config.yaml
crop_scale_min: 0.3
hidden_act: "quick_gelu"
parallel_block: false
projector_hidden: 1024
max_grad_norm: 1.0
batch_size: 32
warmup_steps: 190
Rows from block 5 of a small self-supervised image encoder, named by matrix and row number. Rows with one number belong to one neuron. Each number is 500 + 25 x the weight over its row's rms, rounded and kept within 0 to 999. All counts start at 0. Numbers have three digits each. After the name is the row's rms in percent of the matrix's.
Before each neuron's rows are labels from the 100 images, of 14976, where the neuron reaches its highest value: "strongest on" is what is common among them. Only what is clearly more common there than usual is listed. The data: rendered rooms with furniture.
# fc1: MLP up (model.blocks.5.mlp.fc1.weight, 3072x512), inputs 256-511
# fc2: MLP down (model.blocks.5.mlp.fc2.weight, 512x3072, transposed), outputs 256-511

strongest on: red walls; orange walls
fc1.9 093:500500500500567500500500555500500500500500500535500460500474500500500544543500530500500466579500500552450500545500500500500500500500500500500500445553500500500457567530449500500448500465500500500500458500463500457552500534554500540500500500500500500500543500564500529500500500500500500460500500500500500500500500500500455500500500500500500456500558500500500500545500500462500500464547452500500500500500574500500500500500500500500500500548500500540500569500500500547500429500500545500500545500500448500500500500550500500500551500552500500500500500500500500468500500500500500537500500500540500500500500532500500500500440472500500500546470500500500500467460500557549500500500500500500446500500500500500534553546500500500534500500500455500463557500463500555500525500531500
fc2.9 099:500500500427500500500500452500500500458500500460520500500500426500549462500500500500500500500500500500500500500500500500409458500500500500517500481500485500564560500500500500542500530500500479545500500453500500500500530500500500500500463500500500453500500476468500500500530551500465500537451474500500500561500500463500500500500500500500500500500472500436500500458500500500500550500431500500500500500500500500500500500500500500500500500500500500500500500500500500464462500500500500500500474500500469500500500500500500500500500500500500542532500500500476500500529500500500500552500500500457500536376500500539563500456500582525500500568440500500500500500500500500500500452500527500500500541416500500500448500500500532500467500519500543500500524443477500467500500500474500

strongest on: yellow walls
fc1.68 105:500500500500564464500466540500500520500449500531500500478447470536500500462467500500500500500500471500500465500500500500524500542500500500500500500500551500500500500462462500500500453500500500500436500500500462473500460500500500532453465532500500543500500500473500528500467500500500544500500534539500500530500449464500500460500468500500500458500439500454500500500500441460500500500447500500500500527470500500537460500500500527500500500500500500500500465500500538552465500500500500558533563500500540500500500500500500529460547500460500528500456543548500473500500477500500500500530500500530500500500500500500538563547525500554500500548555500437529500500500544500500500500470474533500500530467500500500500462500462500460500462500452500500468551500451558547500461500500500
fc2.68 116:476539500500500500500500500500500532526500500528453500500522500500500549500500500452476475470500500500500534473500473500500519529500516500469470500537500500500481538500500500500534500440500531500523470531453467500500426500457500444500500500500455541500539500500460500500469520500500500500528500500500500465500522500500500500532534461464522539500541500500500500530500500500500430500544523473466500535558500500500500519531473523500462500500500500463500494500531500500500500500500524511500546538460536472455500525500472500500500500538500461455500500449500500530463500500500500500500545500514500481500500500417500540500521500417521500500526500500474500500500512500500535500469500466500453500544539474518500481543458500500500500500448473500500500487536500500500500500527500

strongest on: white walls
fc1.49 094:500528500500500500500500557458500528500500500553474500500500500500500500528500460467500500500551500500500438500500500500500500500500500500500500500500529500500500500459468500500500500500467500500460500500500500462500474500500546540500500554458500500500500500472413535467555500455500544500500500500500500500500500500500500500540464500469458419500500532546452440500500437536500500500500500465500500500500557539500427500500500500500500528500500469500500500500500500500464500500462500500568500466453500536500574532500532500500500535500500500500544500540500465500500537500500469500500500500500500500500445539500556500466500533546500500500500500500535500500532500531500500500500500500500457436500472500534537500500500500468500500500456500473448500500500500500466472500500434
fc2.49 076:557500536549500500429500500556559500500500500528427537500500500500500500500500500500500500467500500500500500466500500500500500500449566500500500500500500556500500468500500500500555500500500500500500500542500500500500426500500500462500454463500439500500500544500500500500465565500500500500555500500456500500500500500541500500500500500500572500500452552500500500500500500538456432500554538500500500557500500500500500500500500566500500453500500500500500500500500500500500500500564500500500551546500549500500500540444441500500500527500500500500500500500500500500432500500500449500474500500526500500500500500500500500500500500444564459423500500500500500500500500500500500500500500500500500500500554500448500427500500500500500500500480407500500500500500536500500500500500455

strongest on: white walls
fc1.115 105:500500446500500547500458536500500500500500534500500531500500465500528451500462500500525537500536500500500476500500500500531500500477500500500568500500525458476449500500500500500500500500500500559500500550500500451543535553500500500500500500463543500471500500500476500500500500500500500500420500550467572500500500448500500552470500526464500500500451549500500500500500500500500478500500473453530545500500500500500500500500441554500500500442500555500500500500570527594500500500500500500544500500470500437500500500500500500500500500500553500500500500464500500500466500500500461500500500537528561475500534500500530500500500500500534500565525544500500500475500564557500470500500500500500500500500500500569500500459500500500464500524500500500449500500500500534458500532500439
fc2.115 087:500500500500500500500500500500500500500465500500500500500534533450536465558500500500500500500554500500500500500500500500404500500500500500500546500500500436500500500500500500500500550500500500500553433450500500500475500500500500500569554547500500500500500500448500500500500500500500500466438500500443500500500500500436464500500523427500500445500500500500500500500544500500500500500500500449462500500481500500500500500500500500571500500423500500500500500556542414500500500545500533500500458500500500452500500500500500500525500500500500500500500451500469500500444500500500500500500500500442500453500500500500582500500500500500500500566500500500500532500573500500500500500500500500500500500433500500528500500500500450500426500547500548500545500500500500500430500500500500

strongest on: green walls
fc1.469 105:500465500500500522500500500453500500530500537500500500500500525423542500500500500500500458453540500500526550449458500500500500500500500539500500500455500555463500500467470500441500500500500556468500500500500500500459500500500555451552500443545500531500455500439500500473451500500500500500500500465545500500500500500500500500452500460500500456461500466500500500500469500539447500465500500500500500419537465463500551500526500500500567500500524454500451475533500540500469475472458527500524500500500500500500538464500500500500534500448500500459500500500500500500500500500500500500500500578500462534526500465500500500540474526500500500500528500500500500500481500546500476500500500500451500467500500529500531500562500557426500549500461535500559443470500536500460475500500500
fc2.469 125:500520500500500471500470518500500500536500500479500500518500524449500500448481520545529500500500500500548500461522552529546523500500468525500500500500500535500500525500500465478460464500531500500451546500500477500484500527500530472500531500542482500500500482500533500526438529531500480448500556500521516500500482517474500486500480500500487461461521500500500479551450500500500500476500466543543500471500463418500500500500500500500559500526484500500500475500486500500500536470452445479500532465500463500500500500524523500500526500441500481500467520500525480500541533500449478500500500500500500552500500455500500473500526500500465500518531477468500480500500500500500481500500480500414524433482460527467500529544500500500528500439500500469539461457528500534500487500546500

strongest on: white walls
fc1.733 096:500500500500552500500500500500500500500500500534500500500565556500500543500500500500500500500554500500500500500500447468500457500453500500500500500500500532472500500500474547500500500500500500537500463540500500500538458500538500500534540500500500534500500500500500500457500440463500500540500540582500549500500500500500467578500500423500500461500500500542500500500533500500500470500500500500500500457500500500543500454500463500539500500449500541500500500539500449500500500549500500500500500500500500500500500500500500464500500552537500500500500500473562500453500500500457448500500447536500500500500450500539500435500500500469500455500500500500500500464500500500500500500500500500500453463500500464500500500500500500536500500500500500468500500500500557551500500500500500
fc2.733 102:500500500500459500500500500500500561500500500457500500500500500500500500500500500500524500500547500500500500500500500520437500500500500500539450500500445468500500500459500446500500500465500500500500500460459500500468500500500500458500557500500500500500500484435550500500500538534500500500437500500500500500500500500500458462500500500500453481500500452500500500515500500500500500500500500500500500500500435451500500500533573500542500541460500583500500500500500500500500500500500500500442500569500468500500500500500500457547500500500500570500500471447500500543500478500500557500500500500500436500454500500471500500479550500500446500500500500500500500539613500500500500500500500500450542561463500545461500435500500500500444553500500500547558500500500500449500500458500500

strongest on: yellow walls
fc1.30 106:428553500500500500500500500438500500500458462500457500500557456500500500500430500500462474500539500500500500500500438500500452540500500500500500500456500556500529543500500500500500500500500539500500500500500473469500471500500500500533539500500500500442500500500500525538500530500500500452500457500500500500539500500500460500500500446500546500500500500500500500532500500462500500472500539462534500500500500542500500500500500500500500458542500526500454500500542450500532477500500500542500545465500500500500500472500500500500500500500459500500500540500545455500500500500500500500500500500500526545500500500500500541536500500470500472500500500465500529455500500443471500500467467500463500546500500500464500532500467500500538479500456500500500500473543547500500500500500500
fc2.30 121:500542500500500500532438560500535500500476500534466500480500500500466500545500524456500446500500500500500500478479500525500500522500500500500534500500543447500500500538533552445500500500500500500500500500500500500500500476530500500500451500462526537538500500520500485500500500449465500518539500531500500473500500500500500500536500513500516549500500500500500442500500500435545500500500500500500558500500500552500538534500472500500431436500523500500500500532467500500500500538526535475564554500500549500500520549500500500455500500500538462465500454436548545500500500500469500453500500529518542500500458543500500533500460500472523500458475500539500500463455525500500500500477500500519451500519500500500478472476500500560521459533500483500500500500532500500500500500477480

strongest on: yellow walls; green walls
fc1.496 088:500500456500500500500545500500500500500500500536500500500500542500500500500500500530500500549500500500529500500500500500500500500500500500500500500500500500500500500500500500500500560500500500500500500588500500413500500500500537500543500500500463500444500500500500500500500447500500500500500500500576500500500500567449542500500450541500500500500543500500554500500579500439500500500500571500537500500500500545500500500500500462446500500500447500500549500500500469500500500500500500500544500426500457500500500500500500500500500500533547542500500500500540500500500500500500500500500500500500548500500457456500500500500500500500500500541500579500463500535500500500500500500531461539500500500500500461500453500500500500500500500500500500500500500463500500500500431500500452
fc2.496 078:500500500500500500500500500500500500500500474500500500484500545500567500500500500500500500500557500500500500500500500500442500546500500500500500500500500500500500539500500500500500500500500500500438432407500500500500500500500560538500500500590500500500500426461500500500448500500500518500500500500500500500500500500500500500500500500539500452449500500547500465500500500500500540500500500469500500500500500500529500500500500500500500500525500500500500423500500500500500500500500500500500500477500500464430500500546500500500564500420500475500428541500526500500500500474500500500559500500500500500500441500500500500500500500500443500500500451500525500500500500500462500378440500500428481500500449500528432500500500500500500500500430500435597500411500500500500500500500500

strongest on: green walls
fc1.544 094:547500500500447534467500471541456500500500500535460500500557500500500500500500500449500500500500500553500500500500500500500500500543500500500451500467500500500500500530466500451500500536500533571500445500500500464500500500456500500554500500500500539475535500467455534429500500500500500435500535562526500500550500500500434474500500440500500500500500500538500500500500500500500444500500500500500465536500525500571450500500500536543457500461500540440500500453500500500500500544500500500538500442500500438500500500500500500500500500500540500500530500462500500500500500500531500442500500445500500500500500500500500571500466500500500534500445500500500500500500500500500500500500500456500466524456500500500500500500500500537500500536500500500500500500500500500448454412500500
fc2.544 077:500441500478500500500542460500500500462544500500552500500500539500537500471500500561500543500500500473500500539500550500500500500500500458500500444500500500500500500500500500565500500500476500500500500405500500500500553500523500588500419500500500442500500500500500500551500500500500500562546500438500473500500571500500500500500500540500500557500500500500527500500500500535500555431500500500500465500500500500500538500500546474500500549500500471574500500500500579461500500500466500413500465500582500500500500500500500500500500428427500500500456500500423500500500500500500500564500500536500500500500500500500500477500500500554500500500450500500500500554500438500500500450500500500500500500500500500500500532500500551500500500500500500500500500500500500450574523500464500

strongest on: white walls
fc1.229 092:537500500446500541500528464500500500500500500500500500453540500500500500500500472430500500525481530500500500500500457577500500500500500545500500530500500500500562500500500500541500471500541500558463500500500500500500500500454500500500500500500500500500500421500500500500543500500500500500458500500500500542500500536500500538500500500500500500500500500500442500500500500500500470500500500500500450500476500500500455500500500500500500500462500500500545500500500449500500500500500531500466500500500433465500462500500500500500455500500500500562500500500456500500460500500500573564500500500460500500500537500500549500500500500500500500556443450500500500500560500555531540500434500566443500500500500500500555500500500500500402500500500500542500500500532500500500469500525500
fc2.229 097:556466500500500500500500500527530500500486500500477529500500460500500466500500500500500500480500500480500462500479500500560552426443500500500500541500500500500500446500446500500500472548500500490500508532500529500500500454500468500500500500510513500500500539552500500500500556500518500500500500500500500500500458500500500500461500500500546500500500517468500500483546518518500500500500500500500451500500500500500500530500500500466500500507500454461500500500524500534500500456500500500500513500500552542500551526500500500500500534500539500500448485542500500500500517475500466500509485436500500500567545500520500500540500500500500476445550500545500477500475500500500500563500532500567500481500500432500500500500500447500567445500500478500418500500425500555500500500500460

strongest on: yellow walls
fc1.183 103:500500500500500500500500500500500500553500500500500500438500531557500452553500458500463435500466549500539447462500432500500500537500500500443500434500500500500500500500500532500500500500475450500500452500459500500500533500500500540500500554500578556500500500474500500500500466500536500500500500500500578500500500500500500500500468459539500456500528500566469500500543500500500448500500500500500500500461500500552469500500536435539545438500500500500560547471500500462536500500537534500500500500531470500500549500500500535458500500500444500542500500500500529500465500500500500500532500500500500472556500500500500447500500550500500444500500500500542528460500500500500500500500500543469466500500500500500500429454500469500469459500540544500500500500500500534500500500500445
fc2.183 119:514500528539500500500500500500561500500455510500454500471521500500500500500500500500500472473500500500500476447458500500500500470473500522458500545500500529500500500500500500478500475500535500500500535569500500500500452500467500454500500500500500500475477518556500500474465500500500537500554500547500500500500500500500500500500521500538533530500500532500500460500500564500476453500514533531542500500568553500500507500500454525443500450541500500466500500500500473479500500449500438500546558500500545547532500532500500500500500500500538484500500468500541500500500537515458438450500440500535500500500544457457500500535500527453500461454536500528544460500477500500500500500500500500500500500500500461465500500500500472500561473470500445500500455500521500528476449500500460

strongest on: green walls; red walls
fc1.293 100:500500535500500500500500500500500541500500500500469500465582500538500500538476500447500500454536500500500500446500470500461500500543500500500446500500500500500464500474436500500500469500500500552500455535500500500500500500453525500500500500500448570500500500500500500438500500450500530446444500544500500461558500500500524500500582500500500500458554583540500500500539500458447500500500500500500500500500531541500500500500456500500500540500500519471500462439500500500500500500500500500533500448500500476531500500500500500500500500525537500500500500500500539500460500500500468500500500500500500435500428541438500500500500531500500500468500500500458463500526500500500500500500549500500500500500537500500469500468467460541500531500500500464500500500500500500440460460500500
fc2.293 076:500452500500464500500604500500433500500564500500500500500500500500535500500500435500500575541500500500500500566500550500500500500500472500500500500500500500500558500500500500567500500500500500457500537466500500500500500500500500555500500466500500500453500500500500500536500500548500500500500500423500473575500552500500540500500500556452500592500448469500500500500500500500500523459500454500500500500500500431500500500500500500500500548500500500500500500462466586500500500500500500500459469500559500500500462500500453500500500447500467563500446544532500500500500500500500500552500500500500500500500500500456500476500500538500455500542500500500500500500500405500500500439500500539500500500537500500500536500500500544500500500500556500500500500500500500500500500500500500

strongest on: red walls; purple walls
fc1.236 106:471500465500500500500500500500500533500500467500500500500576529500500533500460500500468448500500470500553500500500500458500467500500500500500500500500454500500442477540500500500470500500500500500500500500500500500562456578500557500500500500525500500447500500500500544470500462500539500462453500500500500500500500528500500561500500445500462500500529467500500469500455500500500536500500500500458500500500500500582500500528500500542500500500500500500500500500500536550500500500500500500500540500454500543453500465500453556500544548500500462500463500500537500459500500500529538500475500500555500530468469500471544467500500500500500447500500500500500500500538500500500500464500500500468500500500500500500500500500500463559500500471470500452500500463500500500500500500500500
fc2.236 108:500500500500500500500500500500500551483500500500500500500500425500500500545500500452500500500500500526500500500500442500500440500469500500500531500500528456500500428500500500500500544500521500542531500544500500500500500467455466500500500500473500500500500545500500500461559500500500500500442469522447530500556475500500500500500492500500500500515500536500500500456558500500500500552435535463500500500500500544500452500500459500500478500464500500500500500500500500500500500500542500549566500500500500460548500500479500500500466500559500528500500430500500500500448500500500468452500500500500528451443557500453542500476500500500468500500479539500500500447500540500500500536500500500541500565500543473500500456456500461500535487500500500462465500500468500500500477472500500

strongest on: teal walls
fc1.15 097:500500536449500500536500500500500500500500500500500475500500500500500500500500500500500500500477500500500500500538500500500452500500500500500531472500500500451500500500462500464500547500500500461500500500500500500500500500500545527500539571540538500500539500500500500463500500535539500500436500536500553500549500500535500500551500500500500500500580500543500500500500548500500500466500500500471500500500500527500500500500500500547474500466452500500500500448500500500529539500500500500500542500464500457500500500547500500500500535553500500500500500500500500500454500541500500447450569436500531500500500500468535549500452544500500500533500500500538500535500500500500540500500500500537500500500540500500500532500500500500467500500525500500500500500500549542500500447500500
fc2.15 080:500442500462500500500570500500460500500533500445542500500500500500546500500500449500500539537458500500500500557500521500500500500521500451542500500500500500500540500500500500564482500500500461500500526462500500500500535500500500558433500500500500441469500461500500500500529553500500500527500500459500500500500500500500500500500452578500500500500442457465500534500500500500538541500500440500500453538468500443500500500500539500545500556500465546533533500456500537500500500500500500458500500482547473500442500500500500500500475455500500500500472561542500500500500500500562500536543500471500500500500500500500534500500500500538465500539468500500500500500500451500500500466500549540500500500500500500539500500500500500500500500529538500500500559500500500500500500500500500

strongest on: teal walls
fc1.177 094:534500500535500500470448540500500455549500500500500461500500500500500500527500500500468463500538500500443500500451500500500547500461500500470456548500538468500500500500500500500500500500500500500500500541500463500500500500469554467548500500541547546500446500500500500500500444444500558500500500500571500500500500500468500500541500461546500500543563500552500440500531448500500500500500500500500500500500444500500500500500432464500500462549500550558546500571500500500500459500500500500500500500451500500500500538500500550500500500500500429500463500465500539458470465451500500500500500466500500500500500575467500500540500445500500500500500500500500538464500500475532500500474500500500500500500531467500500557539500460555500500500500500556551500500533500500470468500500450
fc2.177 076:547500532575500500500500500500500500466500500500432500434523556438500500500500500474500500470546500500500471458446500500500500456423500500500500500548500525500500500500500500500500457500500500500500500545500500441500500500500500475500500500500500560500500500500500500500453500500500542500546500544500500500487500500500500554500500443500562500500500500500500500500500500500500437500562535500545500500588566500500536500451436500500500500500533500464500500500500500500500500444500500500500580455418500500500525500500500500500522500500500500500500500500537500500500500500470500500500500500530500500500500451500500500553500500500500500500500500500500500528500500561500462500500500475500500500453500500500500500500553500500500467500500430500559500500540500554500500500500500

strongest on: teal walls
fc1.350 097:530500500454549500500500500500500570460466500500538500500528466500539500500500500500534464500500574552455500500500500500535534500534500500470534500547500500453500500500500500500580500500500500441500500467500556529556460500500500500531460500500500468500542469500500500500500471545459552500446500500500500556500500500500467529500540536500444500544500500500500538500548500553448500500500530500500500465500500551500500500500500500500500500465536549500500458531551462500500500500500500534500500530500500465460500500453500464500500500547500500500474455500500536500500500549500500556471468500500441500500500542462500500500500500500500500500500500500500500500535500453500500551500500500500500500500500550500500532467524449454500500472500442500455500500500536500500500500500500
fc2.350 106:500500500500500500500548500461500500500546469500500500500558500500560500467500500545500500540500500500500469526500567500460500524500486500500500500475500536500527532500465500500444445500500500435500554472500500500500532553500500500500500460500500500472500500500500552539474500500530534500500500476500500500475500500500500500437461500500521532500500500500500500500500500500548535450500500523538500500500500455500500461442525448500500500523500500534532500500485500500526500500500470500437500451500500500500500472500500439465500500451500500539470570555500455500500500500500469530500475500500500500547533451500500462524562500500500500545526500465529500500500452500535500500500526500500459429544500500500562552500541500478500500473500490472500500500500500500500500500500500

strongest on: white walls
fc1.323 102:470500500528500500500458500500500500535436500500500500500500500500500561500453500500500540500500500500500500500546465500538500500453500500500500551500500500500470500435463500470500500500545500500500500610526500500500500500500500463500500545549526500500500500500470500460445461500537500500500535550500584500500450518500500545500500447500500432500500500500500500500500500531500500500464531500500500500500500500500500541500436500500500500407500541500500500554500500500500500500500500500500544500402500500561568561500500500500500500500500500500500500500500500500500500500500430500544500500500500500500464470471541500500500500461500500500500535500474500465500500500544458455500462454500555500500550500454500500500500500500458500500500500500500500500500500530455500500500500
fc2.323 091:500500500500500439500527500500500500500500500500500556437500500500500500500536500500500500500500500500500500547500500500500500500452500500500500500500500500500500500500554500500500500500500436500500500454557548500500500500500500500526500500456552463500500552500500571500543500500546558500442500534500500500500500500500500500427500500544460500553440510500500500426559546500500500500500537500500500500500500500500500500440550458458500500500500500500500530500500500500500500541509457500500500500500500500577500464500500456500436500554500500500500500500500500445500500500500500500460420500500500500500543500500500500500500500500500500548500500500500538500562470500500500500563500500500500500468500500500535500500500500500415500500500500500500500548500500500500500500500500

strongest on: green walls
fc1.4 094:500500500531500529500500500500500500500500500555500500500535500461533500500565500500500500500500500539500500500564469500500500450556500500500544500500536500500500500500473500500541444500500461500500452500500500543500500500500500500500500541500500500500566500500500500500556500500500473500500500500500542500602440462500500500500500500500500500500558500500500500500500500458456540500500500463500500436441500500548447500500446500500500500456453500500543451500500500531444500546500552500500500500500500461500500551500553500500500500560500500500500500500455564500500500500500500500526500432446531500500500567500500578500500500500555565500500500500474535456500500500500500500500500500500500500500500500500500500461545500500500436540500500500500500500500500500500500500500500
fc2.4 086:500468500467500500500550500500438465442521500455539450500500500500500500500508500500500540546460500500500500540553521500500500500500500419578500464500469500500500500586500500500500500500500500500500500477500500500500530500500500565500500500500500500500500500559500500500558500500500500528500500453500473500500500500500500500500500537500500540500472500500500535500500500500542552500500412543467451500449500500500500500500522500500500571500500461500500500500500593500473500500500500500500460500601471551500500471500500500500500500500473500500500557500500500500577500500500548560481500500500500500500533500500550500500500455500500500500473500500500516500500458500500500500500500500500500500500500535561541500500500500500500500549500532531500563500500457500500555500500547

strongest on: green walls
fc1.542 095:500500500528457547535500500460500500500500500500500500500445500500500452500500500457500454500586500500500479500500500500500417500500465548474500555500553500500500500500500570500500473552468500531553500500500500500500500500500533543500500533500462500500500537500460500500500500549465500459500500500500527500500500500450500500477569500500500500500500500500530500500500500500458500500550551426524500500500532500500500456529544500459500461500500568500500545500500500500500500500534500500500500500500500458528529500500500500500500500536500500500500500527540466500435500500500500500500581546500500500500500500500559500500500500500500500500500500500500442455500428500500500534500470500500500541500500500448500500556500500500500500500466500500434500500500500500500468500500500
fc2.542 086:500500466500561541500500500500500500500500500500519447532448455544500500543500546500500500500457457500476500500500516463500500500542500460551461467469500500531500500547500450500500553500500500500477448500500500500500539500500500500500500472500500482500500469500500500500550553500481500460500500470543467500500521500500500500553500518500500544500500473500500500543500500500500500500500424500500500530410500551427454500500500500558500500500474500572500500533500500466523500526500500483500460531537500500500552479500520500545500500500464500500500526500446500546500500500500576500453526572465521500500500500474500500452500500500500500500500500500500500500472500500500500520500474500500500538524500500500500500500471500500541500557500500561500561564500447442546553546500541

strongest on: white walls; grey walls
fc1.702 098:463500500444470500500500500500500500500500500500500500456458466500554500500467463500500500500500500500530381547552500546459500540500500500446438500500500500500500533500500464500500500500500500562500500500500459500500536500500500500466500542500556458457458435500541500434500500500500539460500500500500500536466500500500500500500500448500500531500500500500500500500500500500500500500500500463543500500500500500460500500500458500500500500500500500535535500500468500500465500474500548500500500449500467500500532500500533500500500500500500500534500500500500500473500500541500500500500500500500500526448444474549500500500457565562431500500500500445588500549500541500500500500500500500477500476500500500500500500500500500471500500475500549500500469500500500500443545500500462
fc2.702 124:500500500537541500500490500500560500500500500533431521447500500500478522500467500500500500465500460458460462500459500500500526529500500500464500533472532530500544500524549523531532500500500500500465500500500500500500500464500500500500443500500500500542475517500477500500500500476465551529515500500470500538500500500528500470500449500534548500500500519455551475500530500500538459500500522500532500500500500525500500500486500500482500449500500500483500526547480500468532500500546500462526543500500543500500527522535500500500524500500545463500450500500500438500500546456500458500523481547500532500500500447500500500523531470448534465500523530500555500478451500500500500523500500500536500500500551459500500500500500500500500437500468467500500500500500500517500465534500445

strongest on: green walls
fc1.558 100:500576500500500440500500456500540500500500461500500500500500500500500500500500566500500500500454500465466500500500459500578500500500500500500500500500500500500500500500467536455500500398500523553500471532500500500500500500536500541551500476500557500500500500472470500500500500500500541500500500500533569500535500500440500500528531500500500416500500500500500500500500543500500466562500500500500500500500468500500500500500500500471500500500500500500469500500500448500462500500500500540500540524500500450500500500500500500500500500500554558454467500500541500462500530500500500473500500464542500500500500500478500500500500449445500500500500536500500500458500500427466450500500500500500500500500500500463500465500500500456500500500500467500459500500500500500453449500500500
fc2.558 048:500500500500500500500500500500500500500500500571500500500500500439500500500500500500500500569500500500500500500500500500500500622500500500500500500500500500500500500500533598500500444500500424500432500500500500500500500500500500500500500500440500500500500500443500590500500500500500500539500500500500500500500500500500500500419500500500441500500500500500500500500500500500500500453500500500500500500500500500550500500500500500500500500500500500500500500500500500500500500500500500500500500500500500500500500500500500500418500500500589500500500500500500500500500500500500401500500500500500500500500500500500500500600564500500500500500500581500500500500500440500500500471500419500500500500500500500500500500500605500500500500500549500500500500500500500500500500465500500

strongest on: red walls
fc1.263 107:500500500452500500560477500500500573500476500534465500500500466569500559500527544480500500500500500500500500500500500500500468500500500500500500500500527500500500500500500500500561471500500500544500448500500450500500500500452537500527500500500500566500500500523500500500500500500500500500440500500500500500500470500500500452500500500500500500500500500500500500500500500500500500543500500500500500500500421500500453500500463531536521500500500500500500458535528500500447500500500500500500524465500547500500500554500500500500500500500500500500500500500525500538500500446500500500500500500470500500500444526500500500500500500500500500557532500500569500425500548500470500500451500500500500500500500524562439462500500464500500533500500532500469500459500593500500500500436500
fc2.263 128:500527500500500500500480500521500500500500500500460500500471500500500560500470500478500500475500500500500500464500500522550500500500500500500447500547500500500472528500500449500500500438500524500500500500452470500500449523500500454500500473500432500500557500500500485500457535518460500500562500500500500466500539500500472500535524500451500557476500453500500500553456500500500448500579500500500500532522488500500500541525483527500474500500500538500472500500500500461500500500500500500500551566500536500453500535500457500523500500500556473500500500452500500556500500523500500500500553524540500500500500500464500544500536500421544500500500500500462482500500508500500500500500500438500500500500500500500500500551435533500500500500444440529500500500539500500535500500500500

strongest on: yellow walls
fc1.716 101:477543539500500500500500542500500570532445500500500541500500500500500533500428500500500500500500500500531500500500448500475500500500500500500500541500500500443500500454500528500500500477581500500500500500431500500500500523500500500500457532447532500500500500500500537500530544469500533500477500500500500500500500500500500500500500500500500464464500500500462436455535500500473500500500542500500531473536500500500500500500500500500500500500500542467500559536458500500500500461500500500500548500449541500500500541530500500500556553500574500500500500500500467533473500500462500500551500500602500570500500527452500500500527500435500500500554549500500500500533500461500500500500440500500500500500500500500500500452500464500500461468500524500500500500500500574500500500561500
fc2.716 073:500500500573500500500500500500500430449500581500500500500500500500500500500500500468500500500444500500500500500500453443500500500500500500467500500500522500500500500500500544500551500500440500500500462500500500500500500405500442588500440500500533500500500500569500500500544500500500500500586500500500500500500500460500500580500500563500500500500500565500500500500500500500500500500500500500500558500500584550500500500500500500500461500500500452500574500500500500500500500500500563500558500500500557500500510500439500500500500500500500500500500466500500500500500500500500500500500500500500500500500500500500500500540443500548500500429500500500500500500500500500500500500500500500573438500535500500500500500500500500500536500500572500500500500575500500500500500500500500

strongest on: yellow walls
fc1.0 102:500542500465535500464500468500500500462500500543464500460500500500500500500433500500461500500500500500530500423500446500500500500500500544500500500500534500500500500500450500457500463500591500523500500541500428440533500500453500500500500500500500500500500500500500551444500532500500500500459500540468500500500500500500500500500500500500500500500500536500500500467500500500469466500462500415500522500500500500500500500557436500500500470500500500500500500546500500500457500500500500500500552500500535500500500550500467500500500500500500500522500454500568500467500531500500500500500500500554529500465470500500455500467500500500545500550530500449549500500500500500451460500449500500500500500500563500500500500592500500465469462551500500462500500463500500567500500500500500
fc2.0 094:500536500500500560500500500500500551500481500561468500473500500541500500591500500460500447464500466500500500500500500500473500546546500500463452500500553428500536500500500500500548500442500500500500500537500500500500500500500500500500500500456500536500500455500500500470532500463468537500500452500536500500500500500500500500500500500500500566500500445500500470531500500500553444500500500463500500557500500585500500500500457500500458500500471500465500500550500500500550500543550545500562542550500520500451500500500509500500500531539500477500500500440500500530500500500500500500500500500500500500500500500469447532500500500434522500500500500575517500475500515500500500500454500518548443534566500500500473500477458500500538500551500500500473500500500500500500500500500500

strongest on: green walls
fc1.580 099:500500500500442500536500500469500500500530500460500500500500500500500500444456500500500500500549556500552462500500500500500500500500500533500445500500447537500500500500536500473546459500456546472473500456500538500500473500500543434534522471542541535500500449500455449500456500500500500500549500500500500457500500500500500500500440441500500500500546500500500467530500500500500500500500598500563454435500500500500539500500533500432500533500500500455500500500535545500500552500500500500500570500468500449500500500500500500500500537500500454500500500472500473500500531500500500500500500500500445500541500455500500500542527500541459500500500500500500440532500500500500500500500500500459500401500457500500500550500500500432500500451459500500500450500523475500500500500500500
fc2.580 117:500525481500517500481444500500500465547500500500500500537469554500471529460458500569528500500500485500542500457530500500532517500530500524500500500500500526531500530500500474469500478500515500500445523500500500500483500511500548500500532500549500500500480464475530532500457523500500500429500557500539524500500482500459500500516500500500472443455542500538500482566447477481500500500500463500522500466483459500533500500524487500500556500500472528532476470500500500500500500500434470450500500500500439500479500500534547547522535500450500473500500529469500481500500500500460500500524500524500500551500500466500500475500500469484500500500500471500500480500500512500500500500500443500409533460500500531472480500551500523500500528451483522500539480459547500537500500500532500